{
  "model": "image flow-matching model",
  "dataset": "patchworks of several textures",
  "train_examples": 145000,
  "image_size": 32,
  "horizontal_flip": true,
  "conditioning": "none",
  "arch": "uvit",
  "objective": "flow_matching",
  "cond_dim": 256,
  "logit_normal_time": false,
  "norm": "layernorm",
  "norm_position": "pre",
  "hidden_act": "geglu",
  "mlp_ratio": 3,
  "head_dim": 64,
  "fused_qkv": true,
  "qk_norm": false,
  "parallel_block": false,
  "inner_norm": false,
  "moe": "soft",
  "num_experts": 64,
  "moe_every": 2,
  "expert_mlp_ratio": 0.5,
  "slots_per_expert": 2,
  "shared_expert": false,
  "patch_size": [4, 4],
  "layers": 8,
  "width": 128,
  "positions": "sincos",
  "residual_init": "scaled_by_depth",
  "optimizer": "soap",
  "beta2": 0.95,
  "learning_rate": 0.0024,
  "beta1": 0.95,
  "shampoo_beta": 0.95,
  "eps": 1e-08,
  "precondition_frequency": 10,
  "max_precond_dim": 512,
  "one_sided": false,
  "adamw_lr_other_params": 0.0015,
  "max_grad_norm": 1.0,
  "max_steps": 10500,
  "batch_size": 128,
  "epochs": 9.3,
  "lr_schedule": "cosine",
  "final_lr_fraction": 0,
  "warmup_steps": 520,
  "weight_decay": 0.0,
  "adamw_weight_decay_other_params": 0.05
}
Rows from expert 12 of block 5, named by matrix and row number. Rows with one number belong to one neuron. Each number is 500 + 50 x the weight over its row's rms, rounded and kept within 0 to 999. All counts start at 0. Numbers have three digits each. After the name is the row's rms in percent of the matrix's.
# gate: expert gate (model.blocks.5.mlp.gate, 64x64x128), inputs 0-127
# up: expert up (model.blocks.5.mlp.up, 64x64x128), inputs 0-127
# down: expert down (model.blocks.5.mlp.down, 64x128x64, transposed), outputs 0-127
gate.10 101:462520487498530504545524501421522443476549498559550449508482389485478544442510537517484529420517441492485556488523499488522467487478507536565509565555499425428533471542533468545527495485478452608541515491535614585478524516490469589535462460349540488519501526448506497612396452476565464544440495530568587561404488408554483393423523557487558515438526487548494495549607459507397499522412
up.10 092:457522399514518561476453485492505494470498554395501545459587536456524409503471557529463535613503527526482470530503522550526509576548543393414533493485489600574548442421530476571516452561492514431581405454494457420477455512448543475426524551567509574466530554474444495450601493457453477469548598493477467532553481469492503594535502480513524497520461498498531587495402510445615475418569
down.10 093:498471484500527352476573510519568481507486556559545525565473506437424449478517531337563529468452440416439545470550450450469497535444483451472480453481451497479516434450484402482419538475523444551533557438467546553501497521488511544480589467452461448487521536466525372439460507579468552539514576521453510442471527510461555555492378516450536538498523544442549575509440518449464630496482
gate.11 103:494532507501498485521600418480441481437523522491532372507470436494485597512504529630455472513534555426457554604453439462512517497542516434515489466534416464525463495472475639485561492589512489508541478613407527498465475498455447534468455560416502462519559461506500575577581485561530480560457536525420497493439546498571461482522476517444441415496549441482592461532595479486560518491429
up.11 112:501494505525396508503491442518475511490602559466514454523466456506466510456412543620486458662494520512472613557504456597522443444493517467542449488568404496573496479454528535471608471532528529524466488609467497493488457571500489583476485540377506486546535491440455488506545518524540506540441462522520533573412510513473470391548487492423401471508579544516549465562532453528533488453412
down.11 119:566478486512572519513483571519460422531477431476492563472478513458530471515334422568626579553447514591452477458546569460553470521545409427534484478553562492488465445480572478499480503456483539546444502443518453503562509543501548389388591473568457554469484485571519517516468505516469495571520519470548464480544416524529569553454573514530499471414429608473434493519508449514482499569541
gate.12 106:564529509517390473549553483480431382480493548504488607477509490414505535487512522563482477496537502486514443419526505469504462473495509466522472460472477503457521531466579550554575557538450531588474439420455518424554476561488570452477484550483493503534484539533650579495503481543614488632495627444547530515484429495442458579451480534574459481484554570438481553431445551558439497561510
up.12 107:455498492414591543474460494457607603506404530490548504506471571540565503525504579504560583488471458491464524583498518433521476542475401511468568574381544476545460563523490476566487426486543459502583527510591496577509547462488413540519509481519514443501459566474514490499463555458489473340403429575397503544454505453582499542497500527441508480509476466523516468541480377471513528517480
down.12 102:446511590481444543530566535476533480526402506527418539509507467425498557538448504515455543532468482534514479507476530493428427494473454488520487535523471510468485516512485473534562531542500628455451541500444482453516537529498463415385428504473483509601452537606622537429499481582589446642529503467508569507489449575458409503466515534514541565566544571462385537485598434527487443529480
gate.13 083:486643542494572433505559444445532438527577582515584466544542470499446455445516496600418532525528438496479505483473519458533526549456473514404561419576471582477551506498426473523476454448498490528428551472538606544597512458462457457455445496389513423552536493461497516450573542509554533538511550559505556557453544511472493505498433567529557468580499507478569480611508435429475452470446
up.13 095:530428456528562507480461485503464508509538499475464599530450528412629580589495461500642496410406512479533529540451445527514548476515505455591456542489500455648588440464432499412404506430549485506501405465470464490547468554548458499468498544564522487449488557478514515510469496459475411475436515493496434473566500481514521526505515445412445406507545505606450495452535536511466467463444
down.13 086:554582466531424464614479532570490396455490580497491431421560548477463546365349473508438499520540499509472473546534474479454499543504540502519487446508499543409551445492528621580533513576519553569549425465514477527442550451479498496475484512540482510499488505532460415487484553486562541502436483507434516485502513528515472484384587394466550489488529535524380539522580492486480445531584
gate.14 071:432382532445461480501503487508516539562497487464416445515486511547519437529548524525455557439400454433564475507406490458472495471545567523452506485330450516549480563366507530519527510533509598553468493509562548497510609437548525495452523550539472632521517591566472486539496498489536527459480446532550447450524451557538473508526482539532462496517544592362447494517490486492455428510570
up.14 086:483491553493387498476534392559557567517462522438558475498538467529419545508504494492452525525481559572446497561485510424551535466529515438469532540527527481404543524456498388517474497639576507488464534558476440577496573528449543470567405447500414489503492470538453441550480546499597485535533427528419506562495437559584472435504503394496467536550533545394474470535475502450527384473505
down.14 089:531485590443588436535500404428449527556504514478497482415567489586523481471528580515478386474505464569552479522522491481444507431425481545564488485541513460450461474503498478494440509544572412498436401521545407449525503450393545510510495428544636488413494548544467477486487490484503499568436546439447513498378475523454476448468507486514514538477385501489450556489498585512537378474537
gate.15 089:527453494418473494576408446521508518599516563503500590520528501572416481488461524513493575437493453568437505429492502498508509477644486418443393528446641503448592560490508562602403552559514491465510564545459523569461392442498433454528590504502477474565521497503469575470433484432481525448520468544540475534519450475491458505497521490521486475465528383479474432545454500465524472474524
up.15 089:479552491486549492513528529513488568478566392532515512449493536517585444484390522458537510570563506508523520541446587572488478489480452567602616538557452556574484396444471459470563507458449467514439441500564506432491577498544493531512500550386533571409513543434482496487520505451433551474501511503535552479497504521517550579427476520486587396541532483653515533513537496547471441427566
down.15 095:536485507504480413497536490465463592411530556371586471478533485578480517501494511497523482528471587478538440475467392427545602505565415489407447425486459566483644546466476523452439533596582521490483483514457486555438502569489518462512451571443473505559494597417516500407525470498481592544531495575482501589430522491512493528515483481500512512381454464454491450452508490562464512506490
gate.16 107:491423556430500649464512422513489440523560392464501427400507497479506493519422507561557531509568559464437487637521497519495468479540414540507524483479539462543494395512464426415415504496421420581465499503499532435549507494471514556540562471590507587479524568467395465511476542483518471566544533529488546534515474475630479429523562520503458491522513525529543475489394491548505452504467
up.16 109:422574422539554389510468558510468521474415613472505503584492491537498521483582571549437487519457455542574530390421496503398554426424552451500488467567424470482463580443537594512508505512511475463538496456461524562494531542531474500468478501456579513537478543502577560467484561441494509404493468466547493458489519514423435550505441500487568597459396567554467586442532439472477508486561
down.16 116:414517520487534504429489494487539457423501435541408449468514507553429445521509470505532459480580534457425438579540478543574434439552492501509460547521538488478495478505444385369474555450433504546491405593521538499568493492473451524561515534592492547473599495435425350534465454449457524511414478559489432511546436461540536477533464537514497525612498535546538554546463518504514527598484
gate.17 086:467378541422519456561562508467570442455568478496437462570515552562564439471494488473532443480496522553489551495424609596534509473493435475527494542551486450590566473526475576528576524455616529518444450469517397534554495587478499389456517592552505557529507486491524431474512459448518446528510527473468492514416446512535556605455503534447440515448601489504479458555498445480400550509525
up.17 086:470445545437492403577527489498488461452473516520474414558548520576565521480476559406509496520473525589487460556440482563507425425508504577542457508393436416649529542546441480493547477497621496534489552484545366536509484531478416456425500542545604591543482500515496453489539503476538509544505535481519414539468481528456477543404593511469457549466548544520463450561500502526446522450522
down.17 102:501434527490504409476518513486456619587549478529519513443454508546542506456458535539489585527529567516483536570501435541434577464502559514409537500493554525498505487426462496495462422545590475662470519489495516503456451499418577467504467391539541448563498538579439500522416451570489589513527477454507540491488440499422523524476615513562537386546540501440459417475463478553501430525444
gate.18 149:542473454502564460522452507468477513490540375457445450499553467465540519496617607527510501431491434475476514489570536465572515453494449594465503492457538487426498396491519528489516486546481530472565542596527444538471338533394460559454489431562522505527498538542448544585557377533482471521529592500592466450569412526524415428561552535533455522525502480502525486504474511535540521491424
up.18 146:541508430529530442533404469501502507477471476495468534489496446490531529482594551534553433500470469518517482498452484521530530572475554535399549434500381513432519444601411548469448591617478483548544489549488431472452393475458513528474508496630410476513525519541475472527540382480455495453485577454508477475523395499466434534599529632528490587556516520533568456556443493500473496489493
down.18 099:464541502531463634514420524431463524528451453510526458528501509505483533550449532494523590498436415474414564409534480436388594484438509509484383571437515442529495464429566445562484452451515472498382442551469512524555438520510510509562526467529486428487547538555528464550533539569515507506507591538564506530471521391478576426572510472497488554443526489496562487477472591574542428452454
gate.19 071:508555478527475511467531480503466497556490412452488602565410521511478483424457607524580516539505507452544425480411456427497405461498407450468523551528570558529522531472544541413429448525435570497457550545451475498556476480484567516498477371544550499620561529499635526529454462498470537506521411482522521561591522529504460504513507460531566471412396504527533527565509560444509534522448
up.19 086:539501559561440484544446530470541458511492565405563405528505483455537487610534545555466483431472481485523577412500614497543519475439553619550433523424493410513584554467599480518516557471488573587550476470480436449479404490544436511484539531546478479442455502500527355582542459537513497503507470573486429534409502505494498566516448552505444514496556478475471519455567440537484434481532
down.19 095:535591505484479473541515481463427483485541526543431547472521472375543445503462510564583430615597409418489558464515562398542473470458522519490531549536546516456495542482542404431450472521415515522486571501473531453513489451542486444467458452534502456490524491482522506497397558577504537566468510530353517476496468591470464478542483479482442432548546547405531435612537492572440543513541
gate.20 113:475516411569516455520435421433491556474582444541467496518502400445542494430525551573493549478574428512517482432510553496481526540510456501488482504457491529507475349526494539528441536364518479468423482558471532578540445485433463515485481445491484503479497574496494493575559451494564417479470561477617547536522582436448527512554547535534483423487437423624519459584440475498455485409477
up.20 121:495513502443575574532529559546462430495461568450564427523595538556434521550577576492518517491513472532540529452643576417501433506442552541518510520501562454523482517463613523433561479475479507510551566468498414487431479521493534470517486392506542595482532424499442455505477534508437453523583410468440514471504507531524456466494465453480438547466497598388490503407602533534559493541445
down.20 112:507438481602488400383416503462540449543529596482525442461615509465490475498490515480477538480450543483564441500424429380523465524524551498491560434509495581487592424548539544477456476524486443517513494470536607479463526496484523465381487533516503424499517560495503578510555531545530479438487502512469509555517546616486564492543522484571625396549536380421514506503488526502501542506513
gate.21 105:456588544581525580583439539459539415530443455465432436458520490502512526567537515608561460482509474509499439464595539495501510464499518567486531492472561507513492484509505536525539426532466564492477553559461483525536414523384535492524435419485554460505413439549521445435518426552603517559554542542584471535540472553433418418553525483622512556471478563409477499524491525460535466435416
up.21 103:528480443571501417533412525552569500559519528511468547551522477458617507521558549505586552438505532527541513477568508494500533445465409554510486428573496437543538450539564504468473444434483564490446535484505490578471383536509444480502522395525498540552555514477462505576537421525529486548565556487520344538478490495481636430459572476535478555498527392505470400503524488484576438488475
down.21 125:464475350492515486522520503504436525483578455488489559514505442507476449613567479414592550472459455541540566517438497517491501503463510522430530480496567527535446510508541494469441403533430400395482519558504496534440557557511463485469568476501506515540566550389473519568572535432459469446478484418507421525521599458571608465460539467430555485526459423462507449463563565516561565529560
gate.22 104:444490513547506591533486528475582531416517511497486494507518499457507502423589491564437497536528457586581500493450552468463499496523453597499491414516551532559477502578540469459472474501434504547454528462509486383517452486527481504496489448481540438485452543437376513470438496508652542464632517561582361448555410500430479464577489459491511535539536545392477468518581519481481482455535
up.22 112:445458528491470536529555418542550586517546553529461545521468524527421565561506427491444410506545455484502521565505394438528612442468524437372451562505549448422560578523468451562519545522601496447559428476440458535485476556531568431492552539505464420491497467503559579466483461514449484485502570502558456511444525508459561502512477480548453520597529494542546452532418555507404600485455
down.22 104:505433532562543447508467489493544507454495471493528484513477539419584485402513502506552509525503489528536439565467579561493509486524497556503550392586420571532444459574413591414429494502437459542510522396551553445447522483503520450535514437414573527500410484433441461481475504458524614584513462444456513523451471455426515448525478465427452415488516600528429500472565589451563549521525
gate.23 104:473530542491561448498594417451538428444476480504553457517529532531464498471553408577486491527555561530438401462545511499475526433536516501495517445492546451498529521588446543486478539510540490441508510481487510538506553487461516576562533488472515422331501513474460543453459637543522319552487567553469558457489544547495499525504598514381478482583477490479527469552610458510537531535515
up.23 102:473519491579493525517515587511546498426518547535481528502487551505599448464507551464393403610494458498496580540565398538574412581537430447557487578575457545433533497518509485497488395464514453535514511459550537467511580434493516485538525516580511468486481533534412523503544492546415506443449473558564489438461540498473377518403479451539500446502526396538507600527493564522450530514427
down.23 106:435425601518511475552587477441517568563500484522546579510535503615530469443518472521448465433589438511530453414466469477427590483483465552468495478493566547562506542552496567492546542476523573481506383556499466497489546581485542505517526441509514509474446549550597468400457541516641454497518547593505496463472520457429553564519525507511548418524431521583522448508474511517402555421493
gate.24 096:493473472410587540528567571551559525469520505499491449536512496535477465562547446495480475506511554478440551549467403403421510405500593474523534518432414466600471497461413470510504483590480460549495547550517516491496455482519480491398475532496477512476506507531494533520529569569509405560526515490501382441483501454578547412540470428405409550542568437444599517506540571550488553592563
up.24 106:520480545492514472517556455529560429455407519458471429405471413483496598501486551414423424558458598467435551524505457428492510471463482515551556494483466513538444443451463534464484511523457541464490596603593491526583592562535533579492475477470567462542517498573506569595491529501439440473500454511508459452473472518572595397453501431420520446500513440445516482524547546507456507610458
down.24 091:440547459528445489487435484423439542484480496518471600516431553489465492530514475546547667533552412483603424491491578572495445454532498523425477517487499439480548528512493459445579482456480515472581539510562466465448458504550581461539475500482518531471564452490579446408577440508571591497499551503456475540585489535493453551542503558570500544468450620473466520368470447511484483420526
gate.25 103:541411402548501504442519497506534493497471546465466618506480507492433458556513471517593474528365539411536465563541560495547436538397523577485489506471537550435412579458524601580467510438453556565529505516487441530474474518506504474502540512534536529539551451409524499543556524435440556496467534484528527436566498542438543420534543503432556451473461563457443548457564420482616519484580
up.25 092:524365412518485495488481481543536520511450485429475600516498488507407458516544458520557458533397486455482490503528599453603414571418572552493474506496446540506444564489512579550425460451476515526530528533476477565505467570531519461449465490551563515517534441461563511542567457500476497521489436485535571452605492538441550442556569408451563451499463577418441567469549442509620485470488
down.25 109:546562596449503463462490464498483514523526392512523497531556432571511557496531589480410524454536508573511552496512558487514588459556478503494454505518538447556461433529459481479479561524541467426475533616565454456549551491408510564552407562563501412376480534600487482447468498521531496503467532465507468481555492415573479480448498494554434566421446391546463512505406514477405473491413
gate.26 087:428568467476457512534483467509509436530472627435529545455584459474426412517462561495522480475481545565591545494545510473519336504369469518446503477537486483442523473534615464486594528543509543564442505500497456560523474520501507417459566513434487469484455449511514520555504468569543625550507550585479459504528493506537519448504504526596529449495460480499472391495462520369454479519439
up.26 093:395499527506505570584457433559487514435523542555422522465479579566553543420588470512477428509483434492480502509456416547463482557504476476533452510461490520659482458462451523460443468464520460491508588530569498487461421347502465545582444464478408446527465526382498531511453558580523487480539464462499541476514572556495500521546435508541450531419465481489561457477556513483544484441600
down.26 092:556488550583468537579540452509532616474479570564497457483543441458465536449478494507427531473472441549502475527485467556495498500397398454564514538527452547492516534542534570588554427591498463663454424421479513505483420558454484453477467439435466512510472448444488653500478451420460475506495428533522538532504511466515531417466450510448483523517490533516510482410531600542548453432501
gate.27 138:493514439529419455522539584392469538578557433457458495477504447395609544553481423490527490519531557452477570560516470405466434480549618514518401478477531485533376505549431461519563431484559508495505576561507452462499460552508502527536472492438467489452514428462492556564501543537502468612519567496527464451523585459520539416560453573486411488451487462474476407527518509561519451523475
up.27 129:544487485422514458498494433521567476466426538492551483466528525506390435423501547486518501423507507491516419506549470529529560549463427444462551538400523559486601546480559572561432546530559504501477449412578544524472541430446502443492489506541510544583463531525478520419519532489433575428547525458498502569469508607521394526342551487514596462582564485531531533543548450461477488480567
down.27 118:478542476474455532567482582478506541557528481492517539494505433381541538548478413425500464620504618549450509560475426434460420495479467518513568515526418482448478458518431451481560510557540456524584402509477471448536437583582569582462481500419444548418562447412508420523522548510547548530501499501486564467556561489533599541553470425454440537427482549538490500478509453506520549487460
gate.28 098:542417490416447474454460408521473488513501518540515479536425502470581452553499428492572557489542528482520464446474425512516502562455555506470493497520474611560607649550457561568560511538583447532498514412445497547482515598546515476400483539587499529444476494520524532426553509493492556518471451537524526483469517503475476488392445509501401444544375543531497496553535463452541449379490
up.28 091:508486473534433466431458505514567578522547524472500497455446483507601509542434440449572506529613481486518457578569532533544489514503470452476473495576579542490579573570436483508519472541571534498485513477553480372501663614468460437463475573428542515519480439516429540421414532553502507419529448562511457511460486474499448480458486547494413427457465560452443450539548458459496426475467
down.28 095:432509453563571447529488465389528535494486445502468462457502570576407529499490594520415495503477470499486536460535515519485436507470439477507423508438472448433457517435536572411454516462488589454375498470484515507496421391444517575542475467609475458501467513513439468563466451566465547580454530466543443625421487494419487517514501488554530562455506405583513486448491519489513417453571
gate.29 102:447542519536464555624457447545478434561481535521457575509445522446471582492562444491506496507462522493448520520627514430492450514462517524520426510552481504423442557477470447516507492595465554559551496384599458506515508618523539578504511556517453411541481441501593522454395493455560477525552551485442514497462494483505499513536380457570453520492562500423432449477538446444462440489407
up.29 092:522498452523538367465480547547515511456547556416568343509606460571530486524448550529421507500537455485512522466486514498523536522565499505472560472439531531523656445516594573519477458487471467490509487600484561498461522351461465469539453475392510530492531591515499532552549474525516429439478481574542502523548445539514521483493579538471522476487426470534548513453450481578526442570562
down.29 084:474526621554491523584469411427473424493442397506498566485470542501429525407521459573471514468484485579535500497576534508541390596485511484547543530545477436460398589502541489553536495467512516623478515381523542525480471530463536510518508524499511474556485508471613532533496488518511519556480541528447591454530413464557450493506489506559528433438541496482460393538518405454466525412427
gate.30 112:449464448565418530531517578506477502533454491572502492514463504469393524482426455557474482476497540456500466582519413554562545517518585517469555474571511536394584453470529531491495440491523540533474461454517447545545511448505452537474453531578409580508473474496559447521473513503560487505461589496473487576398516461613477483455376506448404519559483443483446434580545367395493534496511
up.30 093:472541480504514452502413435516503529514562537518457598479509473554458490482568498455486449448515533495516523523506474463594608553590489525511528556465571543472459577506404530528411490521426466561429570523458448500549411473586550481459521528508506432321488442462475556392528444389449544598450502568484456498518503518443518458487468543455525464483579486506541460512498536597439553489545
down.30 085:589367536435439434407480629467471541520507467564504500547498452432432538499450499505477556516519581470488555486484585450400514430436578485409432491446393484502581476464454534525499524546462495572549498507547512477499502387508493549554496485537541496487469558494519490597468442530571560523567517559515423518454480418430596496544439515477512506477576508527535496417562506518528504517414
gate.31 144:565474464418577491436415460541519500567474446447547393491521492456437530472497539460558580462524437566405452484539512465520448459497431528426432481429561534456513474399564501501526506543434521512494571488609542495397458443487469525468564485550521519536399474551476528455447459520565540421604499525566460419506437455517451454472580442510492520539571611424544551553521506505538500485523
up.31 114:504528535541460518549622534482494498432437525533478545526456454543470432463443493583447389525554530460600493556432419550471555532441437491516592523579431527486527533602443511520499495491558502557502419502404559547588591486548539512482455525500482510492522544487501506541462482494445451487427492546395475580472576523525461552516470563505489517508435441529414496494580361501475519602456
down.31 114:566526523516502462398388434526557516481520548453487468444472560452517503484480484522542548508526394550425490480455537553519606458511499469434445467502414464477486537475513466540508533537437477478472507466622465561430475538644532508534490427538512518461466454493471393443464492473515638451516479506418548523546566520433410506521498585481440505514611652486525511513483539525521464547510
gate.32 080:546378512507538570580454553513393454474463398486473380437519544536540508528517623442522474575505503478522436526368517415487456527474554549471640406473573544528548429542487544522568472534527472460445578523482472488440480459503585482511468425462500484527538476513498383524492493489463539440509582492513528491477487570494450566498533505534425526504576551412496481463509524506467550465482
up.32 079:465539481444456497500553471326526580493556535546501510571578461506552469471443545521484455511532471553465496633545519603434511506557463543500540548472567412505476446498483483520497446498553443397555442534526514509520585491499414535487583491428452455451496538484440553519491544485517434646447513514477435463451534440567452471445446417534514475567547468452479564474432483507524497405472
down.32 097:528576545576453518480493566464445505459478569475539472398498524452520475497403574483485524470491514497583481416400429363521487572465498529454569532494542599458523486587417497569484520585509442463499572507487510490421551514561560506539461442585535498464431412503469441540577499422486628463486512522551519513476547610415504509514509508469455516520617511472471513484477525440446524502534
gate.33 109:523560488432439484446417521542501490495588503452475564499529493452527431544583446519491645430495502535542550448573571534557520434537609509446483405425461564644524548520470458523465508554474451537523444442570518453534459570513486499470560525451524500526530414506476456587509520495516480487487524405571496482505459500399516478547447553445421531456442540547482512484419517508524367499535
up.33 105:545542510421488534452472529484485531466543502511492583530501486463579440511528435484525561464508506505538570477611589488575502419564609510476474470470458512619538532579409476516464539528503467502521429489543497522493462589485470439500514507415506422494573492488435421560501552456564427469478523374571511450459466511403509478566462518486378583475496570570448552517461515484602419491527
down.33 122:467488494402561503598569490398516644483423513518523450566479473534442573537519651542460559405562495469522499556475527446488557501542447498477489570422616501481545484439550517497479476508492569522469568523404449567474547477439478540506470418557455556561461596568535564513522451486491491514491534611488462537467474540526446538482514479580543473495488426456541449465520518459499483526422
gate.34 100:514566402476467501525561532451482551516539441439514513464507541452563589458570609483527566565419473432581508495579533466515558484478387559488344508389569456524427464497575477492439511445465504478447546496486495401479486488468385492490473480533561539580559539509490558547498482514558507542552555506494494441590513539465522503549489573509497491469549387461497463573489527573502433535495
up.34 096:492526583485539484503392497528422469507523423526450409548467498508588515535563475549502426449584475491482480512563601581515412577530541452471531468467516486509566475501453584562523557463506443490592501536424544584534424599454496505489538459484490490460475509431507408515515447546432434423461477549479463511526482493509405477512489481628410445502455560540517497511443490513450614401529
down.34 117:448556583535471527540496484516414513461478502550495470476511521561443454517627495518485455522584474540585436557510579497522471429543502581463472564516493483431484530560470550564477546527461421449506514510482479501410534573434541480522425556416536516497457441404384476342571538493496447513592564514454468474532500491524422460531538441465554397555475520438482571582485508577504528489517
gate.35 087:512450589490444499492530456559523560517540580450494501558502575593540545535495484492501433459445516494448501498497528477447528521520555549401393482561524495537482454516442422489486537363523435542476517557502417424538455442514547460508551464465488503544440511433473526470574595478475551441575608516429551479534452585498578516553456478545451548403456466591469535468370523562509531547448
up.35 092:631441547558452570516451505634467484580471527531543528533533579526499647509432533382496456493454512474556477511496520505455569519497509469494498438558496519508539527485452525472434500404516456604491430410506393507520478460507629468514485581560430526475413504448496457485535524478491516451523524485434504533522541559477578499533491547486445544449502496551475425425512590571430548505526
down.35 098:476483480504547498421450388390500617565534378517527571478478456475525516491523518529524521529499542552454554513467497482482389557449483524539575496472474470579436531505482460514510507510552426524445490524564529549513556542508611516557529500422459462548461619489550430551480456512492458399453562414624501476504440376577544518532480497553407543531491552529450549514529468456541483479524
gate.36 080:544439514512457516517499492489433519528426446453543433513443592460538528551579481426484427511456505502513521553566430502483451481346592471461547443514567439440498539417485525458490524574551649485502442462536420521503568572470561508538467527528533532407537437541599504474500537420483536376470469557532535460484503509511499517430496500435520541566414493499531549476385524520509471495566
up.36 094:592524481505536472491462557506475466610503445459513501525499413465493432411432528454515552493538427481447537427475482482530489592556454479485555591471531583506570458462497543570466656554499558421493492509472594493466538443473441514452509481509524546522499488506508423522572529478453436532467606496640557541481433471427501520379534519538482487493520436506524424564452507449513600508446
down.36 086:406520443504432447472523507478555457480433478498467597408536435538481544489456505456507518554550523507560436511483537497630536495499459579529464530469514558589480540589451541498524491472547604453545650567513473490543563409489407470462565497513470570537505434441433554486534490521526580460582506497484528547492412508499463477573516461404603450529530468598456520477501436515513569520460
gate.37 107:399378500500376577467526543507508563503417557468535533534464550465518571484470555489548440462575508506499476553568480636437478517494571471492505446633460438427516505476524458454514520475522580548552505461470522527521553454429433480457537497582427573567542519475558492537563498550450457456552603561512472574451512536584497516480455539475433471524511398521494501483476418428476536487507
up.37 098:488475477607538502490505606561489525416485487534480446518457419506399523487435436522443616601460527525541443577474433425552624477459555517543511523545523473492543520486522507571501481479522525576454423468525521525459499522447468558539535414478458587446469554512540489515475584563533512520484549536461464543394449390510566553457390439478552509481520520505430440550544432407503506488480
down.37 103:505443459478477517526505358397550442550546517533507472501581558537416507435484524476534404537576395547474497475470517471500549598464476507549459455572527585486491499493564518568514564482528469456430541470416471458528552439515431438400544507419442585498520407422515510537498563449439403505551496514460625496526509457545367491488495506506543533511537429516563525547477514507467506509526
gate.38 085:545480507459557512456511548475499483481467507519385439479474551485458471477556484438438535462435435518575563512531616587433537501452437480541500495430478438561459541456586447499552481381539479472438467538561571517547498567510532528521559502482456454573482450616560531476454502547464483561515483594524612465524557564572489471542518558524506434571464495490420494519437533384538554444409
up.38 102:501451464508524564461491526578470578565512532512422407488529508546518531624436503484520467528517554532452541627494505568513493484388467532472481472536484531493459392544574445465532425530434439529490581516524485526504416567535511463485490490431534551542481502546519448492508405415338476461560535530470489460538514543549549403586548477481522406469519551520532446536469579581497434508456
down.38 115:488552488544488458484408438545424537516564422429604532578466509510473478503537467572499484548604503500464471561503545434531438426467503490452512509480500466408519473501470602575472559510526509551497570459447417449483433516440576504512535564572528475482545409464544465510449516442470596430527492531383541579422426436537453535465458441482575556481519527590525474415477476549432433483517
gate.39 086:497420442530490426487524452547483569509499525543532557491429436547550468451577459457459387551521572505567484536490422489551542550486441422498498470577447495510521494474489534473393512468512486419504454518453456416409479380468530552494459517460430629472419574452487465533485508491493478550578553499444492410544546542504456593595475556613589484465521480437526511473526534529459552516557
up.39 090:455567581541474508444493439618496458562508510545550542472499535516529469476501503464436470553424501563518492492478485617494461503515568437540513535514513518521419497533462510494474519502591562530559494540509539474581509541516498519567370525495555469520551504419443539466397448534461448473533425398566497532584491384472416453548431516492439474512363491527379456543420486504484425455481
down.39 091:508542469576545505546535543456460525435452482481465480458524567518491482549556421552514451498464385413500509417535577476420420483497425611544474514542497576563467397420407479530425497565420474566582484548502495484513513531580553478571510428502517517427496507442513484485483533492507503445485546502510498557623545545547522472524522431444444525399472473422490556464574516573538591455443
gate.40 105:544507467536454484524524478537557525553516424505462511459451496504589597505444498509516416491460544441430528490433526520501491505585445431551532488547511503543531322512403500495573507614574501564513532480392514452483507486467544535563463518479503508400551572515468521511520488475484492656540571545609500484477393474537515456455501547506487463484481436524562439502486617531452505513413
up.40 122:596536468440483477483535481452440551462484474484563547447383545522496550619403486522449463486596476470483560613471533469567493460498417478467424473501512496489432418552547533528532545512494492448429544603519447463488398533529512524532429579505470486519564484491477498561504544562500591558585449518461410498421510468573491476563406463579434495387429468518498513487497503537512484454551
down.40 103:478535523608508535558536531540526423511491575428504396525447443433465489450606474556533550460427424533516493371590424507450444463469521450561581529478444439583454497546504438490537432433511528496532513427377563487515551552471493535451523537526565511535475456525522514432513514503521376565488500520524566531457516551478443498445520530405512459643502475477517516537496476459527529462558
gate.41 092:497485459503459530555412554505416505458502555481495495624481512515478556487445452627559449395546491535480457541458572487447514462551599584464496402480534521486527572497483561519512477517481450544526650470550477507450426483524508425548442574528461484510516538568462571546532477392658612471491494494428528487424513573496475528479509549566463486541485460487512467483488462453527459514462
up.41 089:540473481479561422502437552571424466541516458560472494498486533572583570566464458463567563438545566475509516506470456473551550565486587499441479608550510436515545514528467554589562561614449453439470421469484573486402439502564576409502492522512447525437449540526537499511500465409537478563450485510463563500466564539494467430492498561570516516463447587421557488461438543526437551523574
down.41 088:409508508527553565526576454567444482493464455483586502452458453537456499498461436602544501464501543529471473442504429527563519459465630457537515535441487539439577448380531398465557538496470545528524407462397455563531503524456505487470521503442537556495537485498422477442527462519452443509474544536543615570557448490483520519519576474477607480579561420494582474570495551510456424503450
gate.42 111:418461481520481444555565464494480462547592515496485478500450499461630546435492437506503504639543528538477589465491529535476420535479544523548459516498502365597475440513429475478543501369535443490517487529433502547571596593505532469557568474558536480524508466435571508526513526536572438554485542532574483471504522497551613447494443515500412444479448563539473422510432472554538504471484
up.42 117:513547458500550579422433521574515519440449545484481460449559544604396421521495548518484489422426510549564408469513568491429567488480473537430586494550600570426596525507556569458395541512472465481518442451507511426483494476489523518520413482468539499416478471490497492529430468548502559394511451493401548541570500524497448564526521428504567566526590507499511592492559478477516546501530
down.42 110:440470518541458509515477505445514541591594472545471442461462508477490536604489376364415494578566607548489486582419483461497424526542521555510441492465494409494514499528483475519472447479568483375535433567504448565497608542542513572534480510523558485533462518480489452499458566537539518465401452576551484459566569554447581489440504508430470496509445560490476435485458508540452478499449